{
  "arch": "unet",
  "model": "text-conditioned spectrogram diffusion model",
  "dataset": "single English command words and digits, spoken by a formant synthesiser in many voices",
  "train_examples": 78125,
  "n_mels": 64,
  "hop_length": 160,
  "input": "log_mel",
  "spec_augment": false,
  "win_length": 512,
  "conditioning": "text",
  "objective": "v",
  "cond_dim": 192,
  "tokenizer": "word",
  "vocab_size": 54,
  "text_encoder_width": 320,
  "text_encoder_layers": 6,
  "text_encoder_norm": "layernorm",
  "text_encoder_norm_position": "pre",
  "text_encoder_activation": "gelu_tanh",
  "text_encoder_mlp_ratio": 4,
  "text_encoder_head_dim": 64,
  "text_encoder_fused_qkv": true,
  "text_encoder_bias": "none",
  "text_encoder_qk_norm": false,
  "text_encoder_layer_scale_init": 0.1,
  "text_encoder_parallel_block": false,
  "text_encoder_inner_norm": false,
  "text_encoder_positions": "learned",
  "cond_dropout": 0.1,
  "norm": "groupnorm",
  "hidden_act": "silu",
  "weight_standardization": false,
  "channel_attention": "se",
  "padding_mode": "reflect",
  "pixel_unshuffle": 2,
  "widths": [64, 128, 128],
  "blocks_per_level": 3,
  "scale_shift_norm": false,
  "attention": true,
  "upsampling": "transposed_conv",
  "init": "trunc_normal_002",
  "residual_init": "scaled_by_depth",
  "optimizer": "soap",
  "beta2": 0.95,
  "learning_rate": 0.0016,
  "beta1": 0.95,
  "shampoo_beta": 0.95,
  "eps": 1e-08,
  "precondition_frequency": 20,
  "max_precond_dim": 1536,
  "one_sided": false,
  "adamw_lr_other_params": 0.0021,
  "max_grad_norm": 0.5,
  "ema_decay": 0.995,
  "max_steps": 2100,
  "batch_size": 64,
  "epochs": 1.7,
  "lr_schedule": "step",
  "warmup_steps": 100,
  "weight_decay": 0.2,
  "adamw_weight_decay_other_params": 0.05
}
Rows from block 10 of the denoiser of a small text-conditioned spectrogram diffusion model, named by matrix and row number. Rows with one number belong to one channel. Each number is 128 + 32 x the weight over its row's rms, rounded and kept within 0 to 255. All counts start at 0. Numbers have three digits each.
After each channel's rows are labels from the 100 clips, of 14976 (inputs lightly noised), where the channel reaches its highest value: "strongest on" is what is common among them. Only what is clearly more common there than usual is listed. The data: single English command words and digits, spoken by a formant synthesiser in many voices. In brackets: how many of the 100.
# convs0: first 3x3 conv (model.decb.0.0.convs.0.weight, 128x256x3x3, each kernel summed), inputs 0-255
# convs1: second 3x3 conv (model.decb.0.0.convs.1.weight, 128x128x3x3, transposed, each kernel summed), outputs 0-127

convs0.78:153088131162117095109081110094090064172110178093125144169123121109086067150100094094162093146082065136093095125176130102149182119105158151123090114088149122124100135070185115128091088113098131128150082102146116129151132062139131125178102154113144121087058108163139152108123109128115118105136122107137126173172155174161099219090199131099086097136116176122066136069165081172093159128165139183034081157108122139075154095094152142079190105173135128154160100165102096119139127107135150141086187143107185105130120131157101147154121153168127125153164097121161112145194121138140176112134133156139143113161141086096074112091182121152161148136094111144133095125162137142107091119100115181121108124102079143148106094115095120079129103010139188168132158126099099135127152168118158
convs1.78:109159115146147082133137180152133176119164087122176098110160143120120129078138114102106118108162156119143177133078095092124159073119167054144125135120103157102144107156117106170127138121151109104214184135155108168203168183141139145098172161118109140201137124135164128238165149093152147100097142153137108101139127109113096178126105102186180116168090161100147086106111176155151114133164
strongest on: /t/ (73); /p/ (40)

convs0.73:118123076081115091128152078094096098115099106086229110173111175165113126101111078130147136132096077152087124109178153185096144103116122101198096157109150093099114106108139124173121134112123150069207191099062081136143150139118177107079163148132125137140081169190144084152092126140142141136112104125131162181120044138097055125087151124156135122127125149139103093126108117071115070125131130134154089104090090127136107106078120126088160164159120170121112166147121109115118076081171115154156115171151164129122112111137138170142125129173112136113106184143124082128150165160107087076134107145056081093084136089121107082145079117112156093085090141100089147132108196149099098105099161134120088181185092092115071106148083105089048168108094125154154114184123113093130169138100109
convs1.73:125111118171076124129041102105115111149064061077115149161171132121118129144168093098095126163167139106119123081117088073085093125193188099169141130115125092118123106125157077174124109141177122182110179181145086124162118160106091089092194165126083174159131157109132115128146107093162116129161117135087188131140161102159095149108124141108202153098095149177155136128161112158084132141100
strongest on: /t/ (62); mains hum (61); /s/ (48); /ɑ/ (40)

convs0.36:086108091083071070135143109094085102088088101118087145103093111137124113108091176160136160151135157167142119105093113130105111153071159117096143128176111133101172131148138135136070072084128082103191115151143089109178108161127137106120099106129149133158097141182100172145102150167071154146126048134135150080082130116103135166142116183166145118177082151077107131233168179082117144090172119157121073128140130137133125086133098179152083103158105130147110122126201121103162093118132117150085112079119110125126143150088104068111121105218079147065105175114091092100141147118150114166140183133122155095137172115102113147097075113144164138131109122161095094111103100139121109136100102157123186128124116139065074089192147046135094099105107119070169086117087071126103154167148092
convs1.36:058161104119127127048129178124086062117149128194127111114078126095134085136153148112091135122104080110112117124114127067093112204118119131091123084146118127172110135081145086122110087151127113152095106101111200092087105150094179077104142131112134161125093064093155096111150153090143146140125187119117157075093090088158110177175069157158111157161146166104152154092083110107132112131081
strongest on: white noise (56)

convs0.71:156050114092136172071041147116117090178160141127220141184111235112144106132112155110048137129101081108123042117162087126133165137135113123170126081083136104109129094096148080097123141139090110117148112102102135126159147124134162124101121176093091132108110126166117152126117116144149140103082136106096085123106091076114051155145144154134152117142145124125142066144093145184127071177075151130155062090093148106112185133097127153107149116150140151139175103114095126139135116115129152075158145084159112108148178178118156113198117152125097126125121116119112134132113114167129175107158095162097123129155155106110071105133173181179142152093132138100108129177129194147062083165154145151155104086174147093136101149072058107106139150042151132118183105162100105088101101108127152
convs1.71:137126114110149146113095150108110079158144106112107130099132139087099111127146167126121106156122140125079122136133098142083138127179119106133098155062118184081142138086119068193128200133167154073128136144171125058108086128127125097103135117164125121132127186104131143161087123059193185161099123114120119185163122139175100133209100140125204114141083075201108147134126098148109083151192
strongest on: /t/ (74); /p/ (54); /ɪ/ (35); /i/ (32)

convs0.123:077134071156144099159144102058153118143130221122023102094154089182149089127139084066122177153102101147157081143064133090129130157129163149113130103132134142124091165135128121101148097122120123124192138088117084107084129119097141151154140116127165140117094176120120117142162139134116128114104084160118151139133100085111205182116206189168151088172112118117121065147150144136121119113140159128133165107141126146127148120149117099165165077103114143150140137098149076120106122115112130143189129152094142160141156103109095094138127119138177121175102111111083114077167113125100110174124102158050136093172142128195126087090106208150103159143080105072119137076077176051166088156105149155128112170138115102132161116129137184101157168074119058104189115181126075080104103169129137
convs1.123:190109146111107115149135167086132175091079143194138073195161191097119084072162160146137134174102114125218113118111107122155076087117155098098121135142140125177138146113117171095165183143145131123160077138136155140133104037135179106135138124194105162140131073136104125099145166107155119157061111102159158126134109109164139092127071134126189112122134160135168110095180098136130149105113
strongest on: voice: low voice (57); thin (high-pass) (44)

convs0.7:155156129060108208152082155110099153095177104142090128118113167134179072059149173139100163167153133109106158065188138098113079123126151155120131140147150131100125107080143166113140120130144120085135066094143111115101133177126104114139137125147120167062158114111186091138145085104111090124157187205161120103138135136107094090118126104124137179111103058076096117140081188110144107102078113181140137145110141109104129147117067154098096130129107105075133140153096193156126128119085115130128118062170114074134125082152142074077100115127141098112139115153158131103130136153144138080142104156114098083115095110126095085143107108078129131106108132102200116123153145166194079106072135120125159139097061109167064136255125101139135139108114090133201100070106110141098079150165111
convs1.7:111102126125151126137138074105153084140150120092087121147129143140137116135146120124128159122140198143049092113092063052188140123112125156128127143104090096210146096100151130114161178102136148101120136140108117151083147086134147126130117148117171138164160124135116160194159086174128124119161144143090122099176088166113052171192144075118084198160101132075078056119077146132136131094141
strongest on: /t/ (65); /p/ (56); /ɪ/ (28)

convs0.61:078101093150105085137134170091160083118169138114078092128110072131066137148165043075126107104074090033141135148138144139120072124143147161120095144077135089127101111131095122075137055095130092131129105112110153130088121110111130120134109106087153074127120128131127152083167150130138127146085106173109191112170087117125194132133058134109065154150123113082080069112092097138133169124140099191121126061156179138153153108097138111147167160167141108148169102143156127088170127156089087129102086093098150047167158168092094149106090126113128086151126093150097116140129078091122159040168125149130104081133152121172140117065149135104132159176100145123164133137144125123124066096142152123153109191121131128076161104060139094096107132134033079149111108170154116113120158104155145
convs1.61:116168181183144160132167153137139132131145120187111130128085203100094082150115181116113134098181123134157143100135110151128135103175144167172120093142154123108066101219107182206099124111123151197194070123155130103125127134119088126106187148109104161142097158152115137061119118141115101116108152090150145155105123133153164155122158097143128045104115152150149104150146142174154055096153
strongest on: /t/ (82); /ɑ/ (80); /s/ (78); word: stop (43)

convs0.9:170117109076118181187173086118117106121101117152166129117102055106186118119166097070108132167129115120117133136141145131125139108161134157178161144107163141104197117134175158165119046079119177158138122140108090156139096073093116133125127164099167095125177100146130067127119145164079130126119144095126164150094096186092129112188150091121095120120140145147106101067211101131146081135105120085070093157100169124132131166138075172141140090167130125093116117135101134122158091136123135107166113123212161113063095119110142161099082061197200113097117098134083144116103183156145131067158089165138090095067130147084113099111126116125146131083154144159125097107086111096144106124161123092085110181137090131139129059134124104072120115097126236088154141150063154126125101133166124
convs1.9:140112142154075169151081089133119111105146106129155138096132050184125130141157067138112141169162154052118048086150122166157140123144113115111130152096163118153142151052105209132167083161161096136083110104096155118102129134118096107118112165162114094173117074086070177114142133167173123129164118143111144095159187090113106103140058154119138132156110147044141165119094128088120147133120
strongest on: white noise (49); pink noise (47); thin (high-pass) (45); clipping (39)

convs0.3:082145148101125174095119082100105142189102104170104134120151171124078108142123127113181110120082163109169125117133145096140062149117111095064126127068103145133139097110152123112164102098136162142087113072131113141127111137135139105105146089106131161111099158147158111138163115139085164139124131099114148118081106109115141141156105115077192088197101119091157126171169113179061110103139077125189156196214180145117121066125091120112103156122146093185109176219164175161144170111125130095077096123085222143146179174135107151097077057105133126150114132124104122115158204155085091134106121122141098193156120129146125102183189185167177132097129098113156140135138100124107075130113106156097161068102126113108084140149090131166114168124099144127053105071090092147108129120114115
convs1.3:139154173196150095171170115167135157128204147123149168105147127148119167134144151137103162138094185128139087125147108180083158083065136163109120111103128088141104103180115111201157125096109125115201114134103103113116164129172117125158099100156189108150146159165141096117118157161136154110138061144103157149131109112103214144054123100191124119107115124122173118223148156099142124130164
strongest on: pink noise (42); white noise (33)

convs0.32:107139126111157194149121136170180081085176148143113067099173161137161095193151127102120143088155149139096114102111067105123164084126172113136083117082085157115086129118122156154139159136165122112153102144168074142129150086104131134157131143155111119112097149125120164112070116145103106120165088142244092164130188123100071131134154099131088111169139064096119127141121082119112115095141130117105107102147057132137130112168135100087133167138148161159123070149156120126172161083135099107151125176125105154145188100120125127170208125133166127131152155117123149131123108122095158097088115090131145096201159161075094183107115125151071139120079093102150129123165175091151102137111138160155101113130143114184127187105129029060112112123152135165128212140227116158088192098122083
convs1.32:126087142115082152160116156166125177113123098093173100080155053099155188109104127130117091115095153089148172132118081097145136068151133140146093111118108193129143171171093103117149194176184046197107139172127121102173126156114152087102117198142114142105146109165197148122133146134148124128113095092090087109126129136098165077094121127124075120208155133116090160129160100144139150137115
strongest on: voice: high voice (56); white noise (32)

convs0.2:123137135145127140140095064122149142149121090177147115191063166074132163083095085090177136123135111144113134161098134101152202144167138084135147131112094166116109157108136162173138140187155132160082133133070126106151134127103021099150157138122161122132064111144176121094138153155145134159112167116139102158136162111081121130114136113082073111100168199163090092166102147076128113105174120121088070148125140126106118210154133177125134077124149134093137127131100177120130155151118108165111126105162156155122074080144127182161099151111126187139136138137148161076159156163057101128177106119183088154052167178119125123099149162145114156147125117141124073164075115149105138156113225145108139065122098154072102134110128179174132168153109141139083138155071169146112134143047173
convs1.2:118126123110149127125123139100160110145066139031102112116129122145123140133061037130091113108104123139147087118103140079108137182076139078090085083170142115153161110114064193100116121137094108142153133113094091111118096107067170207128142097104201098147143156091118147154114118167103144146112110116168116122096138151135067165089112134073127143091122054101122057098121141092116151116144
strongest on: mains hum (52); /oʊ/ (37)

convs0.86:067125137103100107102151166151120104180153116143102081074149148098037082083165138172138153126138167135111146115118149095141100196052066105161152144146135145100128153105121168133107155117168101084143153128127083155064109145139159101123138110132122140117159142129107053119088108120120157086147094138132132097080183155145080131184150123168045129149106140172095091170131139172121153126115126122089095125145100119105107151137148192114146096143087125182193159151146126093161093132113103154134161084103164120116129056081074138159128086102138085172071122036167124129122114071137112053123103129162138062120155078166121110128164103140133119115136175085106104112135133200124110140082153103112129133156091098144093126148118032058133121153170102181135092090103121127176136118071157
convs1.86:107151141137109132172160195128089138093133093178077148130153197085160130088121137193128138156130228122112082147136073154112110133128148150166171143156077106139124129173131048090147176149139166103139136146112134071109090090163189108147106080130140085104074111127146143117135145103152130108132082125130146218122100177079174124124137158124161095135110169072128133165142116149119182142138
strongest on: pink noise (53); white noise (43)

convs0.85:181120116141127147189148107147139166151132149095136136152172120128102190169072122139139116093084134146098131113055123113150071087116100136069130137090167132123166151115120158121175116132113165128138044227092187099120128127124103144112114114143118118120097127104170171104185140175122089173111095070157060086123133121124175152137115121059087091085109109108175039111084176112097115159109133108105184172147078173144197080100112115102138122122128150123181125150179148187170155182107137114132134094121190174096098127144096112103116161084109135113170115162076106109124188125068173126183135163140078120156088090153119148134085098103088099128136180148170093117179094147110097095154129167146104099150162101154103127136121139093131100094086162190125099111113167103158162155142170
convs1.85:154164100115169139136090136171144206152125099082113156111136109152081102108182137113150154153131165148155065090147162116103133095099120137092122104140131126063129158084071099128100079177060086185137159129134163111138113159173161141152124153122114105122182122119194177131143165114116100076100099128124104092116088145166130146092149113139131134094137214052175125130074171121168180117173
strongest on: white noise (59); pink noise (39)

convs0.57:111217109178147131144096055161128160100091123131093146135122201162169164137120139170156143139099111124147126126134093084118130111086130090160183144143145161142129119122138134094095150207118066154126109148096127141159130134122080132153151107139124117152105099109151161152170108137174125097136140164172051117164133164123167111155117104148178128144043151202125129148104168115102100093076118116133145167209093159131128115127093132148136155146124179114167108106098136116167130141183135103094133146129157066104158102134142149164117142097175134112164092086153140138153086158081118113101097109138099126141136113103199127180065183121174124141166107077102103144146083113172110141107081092146103142157122106168145185172217115155148160127087062099130168044188115147042124084107059
convs1.57:106115157132123153132128143156166170150104131157127165173134110151226082082148089160123177123057133135113047132145068081134098105090139080111118167102152157135116172141119135110159112131106084117133145153124088117050091172127164202090109135122130083068133185117157132172143148156090118129031158112117128087131057094163115138117151142087114138132105143142134138083101109092140150119160
strongest on: clipping (27)

convs0.74:127140135087128065123121140087134123130088128106195131109143175152133120120142092066133067170088109084090166107151135077120161114158208105086099147133116130096124123089109127136129099127149142091169137074131087136128124078151129114172108115129145090131147126100120120151162136102147158134107067163090155127061160120124129082119091133145068113116152134065120154150210127072084117146144153153125092138193126152136198159130070167146113099176158129094080115136101168112095136074143110111094114126133176188086157139152142165168129085156131124113156099106170114135140111126168192093079166083136127111110118150154139193053185126086171094137183120156135156101127182111151129113127120177131187186092099079138179070089117093088065049067126147144130136144146191122144167085171112
convs1.74:072127142142099038130118113110188163120115140108142103190119154085148174119163136153134107138158168113141143137113152163129150081163112130111090115130100122109141151071152141124145102143114130183180045136142134155161062082114149150187120131151134151197119148098184104118160162131092119126151109168126172199165204140089127150088134130142162183132109093099104079125079099168062166122125
strongest on: voice: child-like voice (100)

convs0.18:111100143132126119175065151116163170107161107138112106131112095093157115115130164160102119112161092120132132147118118121141129144096129106127152154135099151107153142095133116163155099117169156094110151141158152114154097124112107108095158128135139140163160119108132177116090135151156157113168055115128128189127112115119078104135084098158116155080088101157167044110106123157117160107135128128145097095149153125122045147091127089148109112063087056154132170136096057132125123084119137176116118111007113147118089150134133143103103150138109115085181104136114141118107118115151111227142160134157118000127149127139157098097166107148106202093077101073089139120154116131112057089141111156116114149143164111104119123089147119146170198053125109148080156140107132133091122220209154
convs1.18:150023141134097119104101074124125130116113105159128086118159121156103154151094144156133139131123085143141114135083127170138090115108076136114147092143154103084123138100125115114131113118105158145101143134167108102140128015142188112205110113131137126120164116122152125125158126136148203068132055164094101158110120126107116105067143156108167209116199164111176207101101121090114132157098
strongest on: voice: high voice (87)

convs0.5:123097115152053206158080159114106098102104133108125111152144128138099104147122086147149145145085114107159155102108108123148142152083074084129129123177113137091132150104155129096163061148134160165143092110114130131122092083129111091136105141113152160169171131146138108123135138170097175146149164091148165121112078175134166069081110123104079087086114087122136131132126150109118109170175124136119108164078116110144139102091124118141128237106119111174126127178095104133132124130198122154050081085128156096167119163157164108099064163115142084105094134109193125138137107189120093041073106118152089133054083115096041132134176140132133101114049107170094101167128139107079136133095106141104145158132134080107168163173135139189111163118105056151178141176136206157094134107111148
convs1.5:135112157138185108139164125149130171171186116113118158153102114116189162118164087213159113188109143110100164132202091193194138132105089128119170182115085104138119137100129127156165167120141066113138165144099126133135122106178171141117120093121082108066174128148083137092134129173111146136135100111166160090146112131080207129064126127075111152071123152119177102094110129091128112140158
strongest on: voice: low voice (73); thin (high-pass) (61); white noise (50)

convs0.118:105110084119175148141106087111126096149134098116138092070147127088136157073155142103128170143204104126169108161130118219182131097128111119069088121097131139137143173082098155145209081162096179122186139083108125138119088130118118110126132124126143118142170113100160064137069202141123129067159109097141154142079108115114146110167212126096147109195128120110121141180152134145174172127107109102033108122122072168102085163109126080171077135109124119113142143121154075135111062095173067098143151151116149163128152138121067145140123113140149135147128153125124108108166147112117117113189116109174121127141186140191117092116098121149159094203162111167134117187122165117076079165174119110088121116136133097158090087203133154114172088101139173136139113177113104103123204151133132
convs1.118:121129102148189158115203138190086087151182120123152123132107107126142151151134128189092056100124110108135170172152143130111111161166128096190132145110073061189129112104144196143168133200168205087065105158121110136147139176140107110105079112138148165165132144092155191107144177089189156158126123107156103137148137139115147154161118175125126162153146114082110113102125155125104122120161
strongest on: mains hum (97)

convs0.38:166098094107206147150144142123080137107146114161227108108115123154153096152070158083136144114111126134131135120252111124130121075081202141125186200162097117103116112134062157095121124105123125114101180197104142172077119120127135123122142205150099147072070117150171118085148118128155111140107133149153132119099120136150093115155183137177094121132135148120086174097235086144137136147199122146111104132118151086108200135110115160135123114140141116142153102102093104131122067104160150152199163089116158136138108142133144108069135088061089126112154185081143151124108090128166182087094113120115060088193129102167133094108113104157147109104129144120077138104083132123167076119182107117147114106144121076118128118090133111117126148096124117104042132112086127136117099135146140
convs1.38:114110117080149144145138149125189114117109064053108051104136083155102060116144113076063146123120114101110140128095112168108079130146161084168123127172133170111116183052116114133130103088152092123108115150096198150140104067096115156145099117124134186101126116137133105142103101157116129125095123196168204129139134125107179106143111133131075152183110132107129075114095112182133072135077
strongest on: voice: child-like voice (74); white noise (61); pink noise (31); thin (high-pass) (29)

convs0.91:110110067114049102069020144086148095170101153086105142137141146123128122101128126108124095097077119163088125060157059156087139106131151106109153133175117131120095119110113104108133109092097091106153213200135125086139135110106106137086124091124098113152111148113099228138134098132136132118142137078108101122131114153192095139132157132119145188178099137109169127131142163155086137090148149090091152128169173100100090130164100130072119181146124117084102089149153177064153125107121138130135138053131157093076168112201124111172105132144144077110165147097106155141171131185152160130074121133080095131142113124035061129130181110133105124082100115150128106095114137099074086148081120085129139143118126127139149134139061096149121192087145132127184105108091096177122068128142125
convs1.91:133143103115097161076125116132112158123146103127145183055143083120132140192148177142131138073134150105085143146085097075150172133208131096097127108101133110146122091191150102101105091129100107144107216163178150133140149165141131124109077157104106154161108194143167111108107069106152138197151123181102166149111020106111178095118111125115144097162114112129123124107144099160104170115141
strongest on: mains hum (34); clipping (29)

convs0.120:101102087146178100107182112080183083076099092142093113122128092156114132134133111163014189152074141115138129116101137090130123132175123086094144156126151059127125121123124136137103131159109107117084097160123132116083170128126170120154168107064067138125094169172109094134148111067108157169160177159207080158094093099168118108166117081102108116145131128113152115147088144121126102205129093140097131104102059124178131171133062178175093131117128108141131100122137117150166112109116144140150177190105144113189153151148111180188101149129147112101151116100162171160168095092142200138159130166100197144168130124120181086147159121118125158107162114129131133147153134097141156149143206119127141200176125143136162132137093108127189113098087129191211135092156141124166153133167155
convs1.120:175145105124127124142149130121153098117187119103068139138168095148149096105181150169132145057111132144105155087124110109115159151094151113184151151152123132106151154165150149122188113137139177139174085130156140124075173153141147141151120084165139164063169146171147123185148168105147159123094182144194088136104146135104139167052150214126130100133142172197096097119040104109130102144145
strongest on: white noise (41); pink noise (30)

convs0.82:121130151112153159153164124072136155102158133088090147136097140152101084141132102149149132123142118118140133127099128122144129115094143179089167143113135146154122128161159118128141115107152127144160061117144158130155109105096178153166128154130131184058100167159177134142089210146153133144197106140117128137106128103147190130151175105104136130106113114181106139165102142105129139160109100123090162182168097148118162073103115091157165121123117051135081164126173157109097112144155190112089120097163202148138105061096125121145070161168138170090195114190095100117143194076159111140107140119138160130113157111092069161139092078093128203096142200139121150127215117136149112076214101081147136152123118098146147187143108050107124122073133066121120067169104117137128056136114197
convs1.82:112201110087063149161101139073163128175178169090120125133114108126146144132182118216144111149112226152160193124079142184126142099144153089135149135101120145066096112117102113144174127165062185165162122115154126079075118144098084125117145110139121120121134125157138142150189140132157129181129116135139157163184144157144096133112126094141124082145160145097113171145161140123159207102141
strongest on: clipping (41); mains hum (41)

convs0.33:083102136097122105089055125143144113124071084158066119093147097096069048105136118119130148099120082128084119150130091117114165143099116121096113120190114174122129139107126144177074097092118111096168171186155199103153125116141126171111134070135116131126131159121158149133148143126154157126047101111097075100176087163106101186184052113127101128146113161158147154131133084153159126129147121184129153077146154124100157088128128177144090133166150095187102115104158088097112138095095135139119135143058130105115130100111095152128168087240066142115106109094061074107162134160119152163142142146129133113130109094117134092100213083080097102166096159139133086074104104109121087114131094090164150104118118081131145168209131033142134143101161136107111090107111170128130114141161137
convs1.33:108172111116119176068105137131134140140150172177157119117113140112144085144109124117115089145070083117145103101126135100124116167145098067191132129145153097162045131140091145178149153111149033151070149148137161173101126111120151164127079137102127103183062091079112123110099139157222105108147166161116144158166109118138164197148103174093079173125124163130087117074134140146137151112124
strongest on: white noise (44); pink noise (31)

convs0.31:179150175103133141143116161084137139192125095163142175171107132126109089100133145096096187092139059107178108102130106132127145136154098134069172119111101106171111136091109146115078127112098115081162161099118079118156142164127169101107129119145106086163142125147111148126111156116070144096143136123128171158085117138111150158133153096161096156119065156055155202178132182128104132155062189153146142147128163093162149174134122172149118125193115086114161136163178100105033146165184139127175131109155133065052099107134145145169109137150149140099120140175152143162107089166064162163100119150104103092168098107206149170097166060094075097136117153097118110083045129109129161124135151126142156162134101116072122126137118065164148190162195125150155102101139134134092163146094123
convs1.31:141097131052120095132137133125079106148080157087107093093119129164107106111076052090142118080103118094112136105163173177146113130096140104135157113167151190157138189162182072078093114097062199138103094148125118142156189122123164132176141154114129188098093119129110125084137165128166109091163123047171117133154199129087111110141146122160120161090149151138120141129118123131157166077136
strongest on: clipping (44); /oʊ/ (38)

convs0.10:112042162095130161125141082130103099168129173119162095118104177105155107157117110158147153122146132185124164160131098105116093133161177112146116110112124108140123100097109160202176070118133168091162113109094072119184093128125127109122162083159104110151159127129124156090150109081069134125110108110061137064148110132163214105161068123098110134130116155176111150226092116106126128127119128075137069137105194105151086171143100133108149107124125166129149150161123171137156125156108116110094117090165068133095086140087147083101134084098089176115110123146109159078111125076127124109129064130152115149047151139135122156153037098085159124074121115160084130128119060080128118108175074118179110110109154081103040080152117149163137134198163128149130102139094155086123143109087136
convs1.10:091131127086154086157058124160142119154128127134124112098132155181145110140141152116118123139142105162148155158183135161123095103132131088066109147154143143118122181068073086150155112131094051154203148136109141193127124086107117135142104127138191098183160078071199074148131154154150172076075153163123142097153106137138143180091147141082106136091108149107119180113070134105149094124066
strongest on: white noise (41); pink noise (31)

convs0.93:079149101106058139162137207114189125063166109139124128097172159116092114131127119154103130108121131157080090166232163196130075116132101145118127150087143112140121083128149195128161186158101153125087129131080109091144135131068159138091141129093132111158168113140132105113099177141092168094153164122101137086138169128141104136120119142121140102166187098138167184124223139140173127123148093069167109113155164163142096119155116134142143132144189173100129160165114134189106096070155175163117118141137157096083092203206136149100131172106127119114115122096172126179148136108146129110098124129134107122150117145107137097100191205082113119085129116135126081158172134140135138156094101143096105189141158049112115081130116085148120093095173111154099212096144134128173154145121183
convs1.93:140099085124102076081130134130124114166131097156102105124116151143156127084131147126128174100137102135089157199116135143114131091190112160127108080166183148079118096187158106178155161183135182055109152133102111160163119124194145122150108114150106112147156130127156125187143122125156083136106108152105124146186125193118220142090130197127159132158161213119074131108148133119085096079117
strongest on: white noise (43); pink noise (35)

convs0.54:087099178138092150127156166157181180150145115111128122089105090115117125089128128094063067111120139124124125102161136078080173114122203080133104143118098126107131098144095131117146103084144105106137150113138185077114129184130129110127079133138086169116052118075166102135180163085144144125075125192075162124138128089088081135119094140114188121106172143141114106165190061164107126064155141114117128111139153132180198147100176141109124096153102173160167162148130107175177129152122149081154108078109141123115139146134130102149149154108086158158082110042118073086118066071102084179159145162135083125116105135159143119172074136168160111123177126109130142084121152142142106157124096098122113132113146114143120162186128076043142183069118151056133116177131137172155116115187164
convs1.54:116171102137140109095176137102153149166183078104137092154112174151104109105106125124101106112096146131104123155096161112073129164103124101150108173140199148162103090083067099115245091129085111226148098134117129168116101146106159156092147106153100110149160152162167104146160182116144106150140135112108149140103200152102121182097134168104183131126171083115127096116066126146117126090100
strongest on: voice: high voice (55); white noise (50); pink noise (46)

convs0.90:110183100125178124149096075118115117181124141152118131164169104150089131156104174175178128156113110169092114129168131143170161080165133141160131102112083130150168160130109157121194100141098134117191150147171140103155108146099061112113068139141161093140125118119150153177146204154079154187136122174131059109147130224179156195121085117091149163120091132168126171104116162129138139106175134130157156138117145176137092074128109051123134145112169076193172171189112137151120118123147145178130109106115110125154091114119098130067078117123123119171130188137131095103140102078158092144138162095178123139106118109169113126123100124191089156076124116099099118161130126143154077165119065097075095082044202119114132091133172168171114099133171156150138078146116107090165111117121157
convs1.90:118096138135162153067112100120182100163151130167129058184117175123168113097139171104148162091112104148069132152160080102120152159121104164135140105090131085127174179154159105112095167157142146104074134098098105166140137172173088128178103036176136129178112076086159105159152141161147101156154141121152068150097112113152149093063129155167156078105153181091134138123149085153103126160113
strongest on: pink noise (34); rumble (31)

convs0.23:184066130145083133141151172104139137098126144132143166099174149193132124119135097084106131146114154114124156171160165092139117090148157077153110098152133103124135130148136166096139147100136104150184171095147126167164130128156147136083145176153088117142147103108143121161143166125220082123062135168080144096137102113089138135142093103130118085128099139039113145199162163136125102127141092147122179139089102178143115112136132169166119187132106126120186186118089100128090122119153140068167128199143135122095097102143117145108181139119079142141207119177165153145141140088160066114216123167105101114070107183114173117126075144124202095149120131157127130097158115133150140193120133076174143255106071133136137105102146100187125176125176125119179094131134155127113161116126124
convs1.23:130088093091114142095151166145092141137078194149121119107105182161104110156142070148156113098140079124133136136166175186133114084141130080153126197123121171136110142127132137088163112113097128119119088132147166141153106097152170209180146127049173104100122139115134084161145141126059076135142129079136094140168158127144147131182140207126150162110189138121131122056074147150152187101106
strongest on: clipping (35)

convs0.124:142136132121134128096032071124095166110117112117070151117140165089150118145074129080163094130143074144131127133065126086136116159106131120125125156162104096150116114079109139080107110083121065142139082115161087160101120097149109128138118145108114172151093124140141122104133113136139170136175078129071167171135147150218068129133107087113105177052143148126158164081093129095128145195093136123100115116135136170152156147141133128144156154120171180111125143170131133162152054109155153142102117135156141102145167199118135114110119119153081149146084097103124157125118152153111119126080143081109084136128129128071086144143133077170147117158147101113147171103072153110136177135092158200121092142134177115206099072151175024105090106168173078199151174148154076118200126100085083
convs1.124:071095129183120094084140094096173114138189087104084126178169138094120100190153109126126122158128119105123196120089075097137085115137066130060090097120176100092117152164134136126139093182150142121116048123152128115093113187119153097150131090138083087137115173088169126126115125131053106105121119165142115120128077125129120150111102113123123126109030134100104212156116136105103130119171
strongest on: voice: high voice (87)

convs0.102:139166082128168123202098105130108150065153156142118166132065133157185080136079143117057133207191091077225158145202185168112159141102135179186131154144111163049157110103128195093108121113163146139091138125173111093126091163110114107098183115134172072133156133150168105131165162131156103109102155103092141145166112177103150114065239144133113155094167186129169056120166085099166152170138151089160140157140077125084059106122185160128110097118113134136095122114125152138085114121126126162081149114121127113132151121093134115124091151089086086112175129199127139134104154119117142108093137144094144137140106122139097129097116148127063073122111105115155120130099124142105101068122114147178089116145092142174141127128102124123137167117126082086150120125112178094102112119139128
convs1.102:110094091103075108113124148154150107150101105118124128128103127100100126076118143081149177128093130084082120133149178121144117166137120095039143088125083140075122172128154118145082090129089185106099120147201120130111165101109111183147094110101189119058089117104169154198119136089092137082107174112147131148171034134140110110203167163137088153123155115112162132152157174103128125161124
strongest on: clipping (57); mains hum (40)